config.yaml
win_length: 400
stem: "single"
widths: [256]
Rows from block 11 of a small sound classifier, named by matrix and row number. Each number is 50 + 15 x the weight over its row's rms, rounded and kept within 0 to 99. All counts start at 0.
After each channel's rows are labels from the 100 clips, of 14976, where the channel reaches its highest value: "top examples" is what is common among them; "loudest band" is the band of the loudest frequency at the time of the peak. Only what is clearly more common there than usual is listed. The data: struck, bounced, scraped and rolled objects made by modal synthesis. In brackets: how many of the 100, against the usual share in percent.
# conv: pointwise conv (model.blocks.11.conv.weight, 256x256x1), inputs 172-255

conv.13:29 67 49 56 23 61 55 55 40 47 30 54 38 48 54 73 50 55 41 53 43 59 44 39 40 44 48 30 63 54 56 33 76 71 00 62 26 45 13 49 53 57 46 72 38 66 46 64 55 51 23 40 75 49 41 31 49 27 57 40 46 38 25 55 57 51 32 16 77 46 55 57 39 73 31 47 37 27 39 47 65 45 73 58
top examples: rolling (97 vs 20.1); hard striker (92 vs 50.4)
loudest band: 1000 to 2000 Hz (28 vs 9.3)

conv.211:23 20 28 49 61 73 39 31 32 63 62 46 55 56 56 87 38 71 68 64 38 54 49 42 40 79 48 51 58 57 43 34 67 40 43 53 21 43 36 61 53 40 58 48 57 59 98 50 37 53 55 69 76 66 50 37 71 35 76 60 66 46 50 28 52 15 15 60 51 55 63 64 45 32 63 59 77 44 52 29 57 48 55 33
top examples: small (78 vs 33.1); ring (57 vs 12.5); round plate (43 vs 12.8)
loudest band: 500 to 1000 Hz (67 vs 21.3)

conv.116:46 46 42 47 17 58 48 30 64 36 22 59 42 70 70 68 51 72 23 91 64 53 58 43 16 45 40 55 58 36 41 56 73 33 50 43 30 69 49 37 87 32 26 52 43 52 30 61 58 17 56 55 35 42 35 14 34 58 49 40 62 50 40 50 59 38 43 91 31 42 45 27 65 64 53 73 59 57 44 50 44 59 73 47
top examples: striker: soft (98 vs 49.6); one hit (73 vs 20.1)
loudest band: 250 to 500 Hz (47 vs 17.6)

conv.186:47 61 52 60 72 61 49 38 50 52 44 43 51 81 59 66 47 49 77 27 76 53 61 63 54 57 43 45 55 47 69 75 53 29 22 60 29 50 45 38 49 60 55 55 58 63 39 61 27 60 50 27 47 38 56 48 55 54 59 55 47 42 46 49 28 53 47 79 61 48 43 46 55 37 66 55 37 50 48 55 29 48 52 63
top examples: one hit (81 vs 20.1); steel-like damping (51 vs 16.5)
loudest band: 1000 to 2000 Hz (32 vs 9.3)

conv.132:35 49 25 58 55 46 58 71 51 50 34 42 48 61 78 49 60 29 61 67 67 55 61 67 40 43 42 79 16 54 27 21 50 90 38 46 61 52 33 85 46 36 46 42 44 47 37 24 30 66 67 42 47 23 25 15 45 44 33 48 50 56 58 57 65 50 59 18 33 44 42 51 62 57 48 59 42 43 57 62 58 40 60 62
top examples: scraping (97 vs 19.8)
loudest band: 1000 to 2000 Hz (28 vs 9.3)

conv.31:56 72 99 47 35 54 30 39 30 63 59 33 39 35 63 42 66 24 03 57 42 60 37 68 75 59 40 56 47 36 53 61 43 48 51 70 69 80 63 55 48 19 42 38 54 46 45 36 46 52 42 81 57 35 67 64 85 55 56 42 53 53 38 40 26 68 57 41 48 62 48 50 48 57 46 47 64 29 39 47 58 42 57 56
top examples: repeated hits (99 vs 19.7); medium (63 vs 33.2)
loudest band: 250 to 500 Hz (40 vs 17.6)

conv.119:31 48 49 57 04 39 55 59 45 26 82 58 54 36 55 51 55 68 74 67 33 53 62 48 14 38 15 38 40 59 52 72 60 56 45 63 63 33 50 64 21 70 61 78 50 38 53 56 24 70 37 37 48 51 36 52 53 39 41 64 42 50 55 83 37 47 51 33 85 58 56 65 37 51 44 55 57 53 51 27 57 66 47 66
top examples: membrane (95 vs 12.6); striker: soft (93 vs 49.6); medium (64 vs 33.2)
loudest band: 250 to 500 Hz (42 vs 17.6)

conv.35:43 46 48 70 65 72 63 60 42 50 63 40 40 75 74 30 39 23 43 44 40 60 25 49 62 71 47 59 65 63 63 43 59 64 54 67 37 38 65 41 47 77 32 71 54 37 40 28 41 47 46 45 68 42 41 52 50 12 50 33 40 46 51 55 46 64 42 33 65 45 39 62 47 23 29 74 77 70 65 57 60 42 43 66
top examples: medium (88 vs 33.2); closed tube (74 vs 12.6)
loudest band: 250 to 500 Hz (50 vs 17.6)

conv.86:68 94 18 64 65 93 54 51 54 44 18 58 70 70 36 68 45 51 37 43 47 52 72 36 39 92 49 52 65 35 49 59 37 42 53 64 44 45 36 51 54 60 55 18 61 52 58 36 53 56 55 32 06 24 49 59 48 36 68 39 52 50 58 79 59 58 53 76 64 37 30 54 41 01 71 60 32 47 59 33 31 38 39 59
top examples: hard striker (100 vs 50.4); one hit (57 vs 20.1)
loudest band: 1000 to 2000 Hz (31 vs 9.3); 2000 to 4000 Hz (25 vs 4.8)

conv.100:32 52 41 52 99 52 35 43 73 48 56 35 52 61 54 54 36 28 58 61 84 40 55 36 35 48 17 45 26 74 66 32 73 64 53 46 54 58 53 32 53 51 52 45 51 51 35 58 58 41 67 34 66 43 30 36 38 47 75 53 47 45 34 64 55 31 45 48 65 60 58 56 90 62 42 57 50 66 30 57 43 66 58 64
top examples: small (100 vs 33.1); one hit (64 vs 20.1); string (55 vs 12.3)
loudest band: 500 to 1000 Hz (69 vs 21.3)

conv.34:69 61 56 58 65 53 18 80 40 41 58 33 60 66 43 49 76 27 55 56 43 60 68 55 23 59 39 40 44 66 80 57 74 83 62 47 55 24 34 53 58 67 32 28 71 53 23 44 59 60 54 41 43 39 31 43 21 45 68 69 53 50 75 54 48 34 48 20 50 55 33 48 24 59 41 58 39 33 53 38 74 37 50 46
top examples: ring (85 vs 12.5); one hit (57 vs 20.1)
loudest band: 250 to 500 Hz (38 vs 17.6)

conv.101:66 34 41 59 31 55 35 78 46 51 65 58 76 48 41 49 39 38 19 47 41 52 46 49 35 46 13 57 67 56 43 52 39 70 65 37 70 63 36 62 28 53 64 58 57 44 27 46 48 55 42 50 44 33 21 43 26 52 50 52 57 35 46 58 74 45 51 51 14 59 26 55 79 59 68 46 38 61 47 50 44 33 39 49
top examples: one hit (61 vs 20.1); closed tube (53 vs 12.6)
loudest band: 500 to 1000 Hz (51 vs 21.3)

conv.131:70 69 57 62 43 65 50 39 65 50 64 61 58 71 50 47 18 59 58 72 54 57 33 43 47 61 51 36 44 52 66 66 46 66 65 50 24 53 60 67 40 60 55 54 39 77 30 71 31 51 57 70 74 60 47 52 49 23 29 45 43 74 51 69 37 36 48 35 46 25 52 68 40 19 60 48 62 66 58 35 61 67 51 33
top examples: hard striker (100 vs 50.4); string (33 vs 12.3)
loudest band: 2000 to 4000 Hz (37 vs 4.8)

conv.43:48 50 38 69 54 72 47 55 40 39 73 59 53 49 30 48 58 31 55 58 45 35 53 38 34 61 62 54 46 76 53 21 27 34 50 33 70 69 42 63 65 66 35 40 41 44 45 39 63 38 40 53 53 57 49 38 28 55 56 70 62 50 56 58 49 39 61 83 50 47 11 43 53 22 35 60 63 57 67 56 39 57 36 06
top examples: square plate (83 vs 12.7); medium (67 vs 33.2)
loudest band: 250 to 500 Hz (42 vs 17.6)

conv.105:33 64 45 51 63 31 33 42 44 38 35 47 58 57 50 41 48 61 60 43 27 51 47 48 71 50 48 63 24 43 50 43 32 65 54 39 30 56 71 39 49 28 55 61 20 56 36 32 59 40 69 34 74 43 43 41 57 37 37 32 60 39 53 41 28 58 46 55 66 38 46 49 51 66 55 61 43 36 66 54 32 57 77 60
top examples: pink noise (48 vs 8.8); white noise (42 vs 8.6)
loudest band: 4000 to 8000 Hz (39 vs 4.5)

conv.4:47 41 62 30 43 74 41 53 44 56 35 21 44 27 50 43 49 48 10 58 39 49 52 68 47 50 62 53 37 52 50 53 48 39 06 62 52 49 99 28 61 87 59 57 42 40 40 49 76 69 77 46 23 86 25 35 41 47 55 55 57 61 51 65 81 64 54 58 56 59 41 54 58 41 33 41 49 47 58 60 73 64 55 54
top examples: rolling (100 vs 20.1)
loudest band: 1000 to 2000 Hz (25 vs 9.3)

conv.3:60 58 69 57 38 71 57 57 47 67 54 43 69 40 59 64 40 55 46 74 71 46 60 70 46 80 52 38 37 47 32 43 57 61 43 59 63 58 29 42 55 46 50 52 59 69 69 42 75 48 34 36 60 44 18 54 47 46 29 67 82 59 67 91 53 56 53 50 29 44 43 36 48 54 42 35 51 72 52 42 68 47 40 37
top examples: bar (98 vs 12.4); one hit (66 vs 20.1)
loudest band: 250 to 500 Hz (37 vs 17.6)

conv.250:50 42 52 26 56 84 50 63 43 46 48 55 69 67 54 29 49 55 31 39 50 61 29 43 41 63 47 45 51 51 72 32 71 35 62 38 44 56 47 51 56 54 51 73 64 66 45 55 66 31 66 75 47 47 72 42 42 44 50 55 57 37 56 13 70 51 27 33 49 63 45 34 45 34 61 42 30 44 66 46 57 72 02 57
top examples: ring (92 vs 12.5); one hit (65 vs 20.1)
loudest band: 250 to 500 Hz (40 vs 17.6)

conv.179:67 46 47 41 64 42 25 61 53 50 26 48 53 50 60 65 55 24 52 57 58 46 67 68 48 59 44 39 43 54 73 47 41 90 63 34 47 62 31 60 37 47 37 53 43 41 56 40 73 77 41 23 28 90 48 40 47 42 51 56 47 55 62 42 62 54 41 77 57 76 44 63 47 39 42 42 44 46 30 34 73 89 52 28
top examples: one hit (62 vs 20.1); ring (55 vs 12.5)
loudest band: 500 to 1000 Hz (56 vs 21.3)

conv.140:56 34 33 76 78 56 31 57 51 31 18 57 75 44 48 31 44 28 25 74 48 52 59 58 18 28 57 61 29 55 69 18 49 58 43 26 31 43 60 63 65 59 39 51 72 26 40 44 48 55 29 45 41 53 55 56 56 24 49 73 42 39 39 55 48 31 51 55 45 57 46 47 44 12 37 68 54 48 20 45 42 77 72 60
top examples: medium (79 vs 33.2); one hit (62 vs 20.1)
loudest band: 250 to 500 Hz (53 vs 17.6)

conv.117:59 69 50 41 79 38 63 54 69 52 59 37 55 62 60 62 47 44 53 69 21 53 53 50 61 56 69 51 58 51 28 40 41 68 31 27 43 33 34 39 27 29 52 36 19 46 28 54 62 43 32 39 38 48 44 51 75 62 33 49 39 67 22 50 72 42 74 62 46 50 59 67 52 48 54 41 35 33 60 44 51 20 29 36
top examples: size: medium (61 vs 33.2); white noise (37 vs 8.6); pink noise (33 vs 8.8)
loudest band: 4000 to 8000 Hz (33 vs 4.5)

conv.138:82 59 66 50 32 73 65 61 83 38 60 53 31 45 57 37 48 44 48 38 55 44 60 56 35 46 48 63 68 57 40 42 48 75 43 64 69 56 59 51 67 53 48 40 61 46 59 33 49 52 44 74 45 51 51 32 66 36 65 50 49 13 55 56 64 55 64 44 47 43 48 48 47 40 40 45 55 56 72 40 60 57 28 55
top examples: medium (98 vs 33.2); closed tube (85 vs 12.6)
loudest band: 250 to 500 Hz (60 vs 17.6)

conv.66:60 25 52 59 44 82 61 64 43 53 35 61 12 44 49 40 38 29 30 58 76 59 41 30 26 49 50 60 56 55 41 35 17 62 50 70 47 59 25 80 60 34 39 59 60 61 35 45 53 77 67 31 72 70 37 44 29 49 28 21 49 59 30 32 64 45 53 66 36 56 58 54 75 21 57 51 46 60 52 48 50 00 29 38
top examples: hard striker (100 vs 50.4); one hit (63 vs 20.1)
loudest band: 1000 to 2000 Hz (29 vs 9.3)

conv.21:47 45 21 48 58 39 61 49 37 54 60 64 23 70 41 55 31 65 57 63 47 28 40 44 38 21 66 59 49 57 60 25 73 22 06 45 52 48 49 43 47 66 49 61 21 54 35 52 63 59 81 50 48 48 22 49 54 50 57 65 64 60 47 47 53 57 69 55 45 43 63 72 48 60 46 60 13 42 38 47 35 53 46 49
top examples: scraping (100 vs 19.8); hard striker (100 vs 50.4)
loudest band: 1000 to 2000 Hz (38 vs 9.3); 2000 to 4000 Hz (36 vs 4.8)

conv.19:36 35 65 55 72 62 58 52 53 54 40 52 49 43 46 65 41 46 99 59 53 60 43 51 74 38 36 34 47 71 36 38 59 65 21 48 53 33 48 33 49 55 37 54 64 49 49 66 58 51 39 35 33 42 79 67 99 40 41 43 47 77 29 48 47 40 57 79 20 61 47 50 47 25 48 54 63 45 42 72 28 17 48 42
top examples: steel-like damping (71 vs 16.5); medium (63 vs 33.2)
loudest band: 250 to 500 Hz (39 vs 17.6)

conv.242:55 44 37 58 66 43 30 56 39 65 30 46 35 35 70 59 39 50 61 73 32 43 39 48 55 45 40 51 75 64 61 52 55 46 38 74 41 37 73 12 62 47 48 35 44 53 45 49 29 40 26 36 43 64 39 26 46 46 37 34 51 48 43 64 51 70 06 93 32 47 29 68 79 67 33 65 34 60 92 49 50 42 36 58
top examples: small (86 vs 33.1); one hit (44 vs 20.1)
loudest band: 500 to 1000 Hz (63 vs 21.3)

conv.234:43 50 75 66 53 40 67 26 43 72 32 56 65 68 60 47 40 48 52 45 46 29 73 69 52 35 51 40 70 55 46 64 49 92 79 37 29 74 66 29 90 45 65 79 61 51 64 59 29 38 55 69 30 91 43 67 48 69 52 62 44 42 63 56 51 51 40 46 26 66 45 49 54 42 39 71 75 49 62 47 42 42 64 49
top examples: striker: soft (100 vs 49.6)
loudest band: 250 to 500 Hz (37 vs 17.6)

conv.189:40 23 46 41 49 52 46 49 58 45 52 14 69 61 54 50 32 61 69 65 67 46 34 38 09 64 37 49 32 60 39 51 61 23 38 33 24 59 48 56 59 39 34 23 65 63 52 60 57 68 30 40 59 66 62 78 47 38 44 44 45 65 49 48 49 64 55 42 18 44 60 49 44 53 32 78 10 48 41 71 51 52 75 49
top examples: scraping (94 vs 19.8); hard striker (76 vs 50.4)
loudest band: 1000 to 2000 Hz (28 vs 9.3)

conv.121:39 28 74 58 57 18 74 35 33 79 65 42 54 43 30 67 62 47 61 63 35 27 40 74 54 44 41 59 52 54 39 33 57 44 62 58 30 79 58 59 35 40 64 44 62 43 64 56 62 52 63 57 57 53 52 64 25 43 62 57 54 46 67 79 64 49 74 23 63 48 42 38 65 59 50 60 38 99 75 35 42 14 64 67
top examples: bar (100 vs 12.4); one hit (61 vs 20.1)
loudest band: 250 to 500 Hz (40 vs 17.6)

conv.181:56 32 35 45 37 38 17 52 36 53 20 45 48 41 19 59 78 67 42 60 67 31 53 60 56 37 39 58 44 37 95 55 47 36 56 52 59 44 61 47 33 21 39 58 57 35 51 56 67 40 32 53 45 63 45 43 54 20 53 54 68 75 43 28 54 17 61 68 42 58 24 70 14 45 52 71 54 60 49 32 55 67 48 24
top examples: ring (98 vs 12.5); one hit (53 vs 20.1)
loudest band: 500 to 1000 Hz (48 vs 21.3)

conv.241:34 58 35 64 37 68 28 51 39 41 46 56 76 60 56 48 19 56 70 38 48 77 59 66 53 32 74 80 70 49 75 59 26 55 42 58 37 55 68 40 42 38 49 11 53 58 46 32 77 61 58 50 70 57 29 49 20 65 41 63 58 69 67 13 53 84 53 73 52 54 49 55 56 76 46 68 47 42 65 35 51 74 64 20
top examples: ring (72 vs 12.5); one hit (58 vs 20.1)
loudest band: 500 to 1000 Hz (45 vs 21.3)

conv.255:09 76 49 55 60 57 40 42 39 46 21 74 63 41 52 65 53 41 72 38 42 59 55 41 66 41 32 33 45 58 41 61 52 47 50 49 63 47 79 65 27 51 65 52 50 32 54 26 58 35 34 64 30 27 38 50 52 63 35 53 33 73 41 62 28 65 23 73 00 59 37 41 40 34 44 39 44 54 45 37 67 42 51 47
top examples: repeated hits (66 vs 19.7); wood-like damping (40 vs 17.2)
loudest band: 1000 to 2000 Hz (29 vs 9.3)

conv.206:58 50 55 49 40 34 37 39 49 41 44 62 49 43 31 47 37 36 44 48 65 48 37 40 47 52 47 64 36 32 99 29 44 36 58 66 51 28 46 69 55 59 47 58 46 61 39 85 25 47 51 34 71 58 56 35 49 23 33 69 47 46 50 39 39 43 71 49 38 57 60 50 61 65 49 46 31 16 47 31 52 48 46 53
top examples: one hit (70 vs 20.1); round plate (50 vs 12.8)
loudest band: 250 to 500 Hz (42 vs 17.6)

conv.39:60 12 46 58 74 23 29 69 49 30 47 39 48 54 23 50 79 81 72 67 49 55 57 37 41 50 71 61 31 56 87 60 60 36 73 30 46 50 29 40 51 79 42 52 72 30 44 42 44 33 60 24 38 51 42 23 42 40 81 35 48 48 31 44 72 51 49 35 60 41 47 49 57 55 59 59 39 48 58 59 31 87 47 49
top examples: ring (98 vs 12.5); one hit (56 vs 20.1)
loudest band: 500 to 1000 Hz (43 vs 21.3); 250 to 500 Hz (42 vs 17.6)

conv.7:44 64 29 32 66 38 23 62 30 84 35 45 50 65 59 39 51 29 41 60 60 41 46 40 43 83 54 57 65 67 41 68 85 51 55 52 38 77 40 36 63 57 49 59 44 60 36 64 51 68 32 58 50 32 57 65 54 49 45 58 47 70 57 44 76 66 86 49 16 47 50 64 47 28 76 58 46 37 34 32 64 29 63 22
top examples: small (94 vs 33.1); bar (74 vs 12.4); one hit (52 vs 20.1)
loudest band: 500 to 1000 Hz (71 vs 21.3)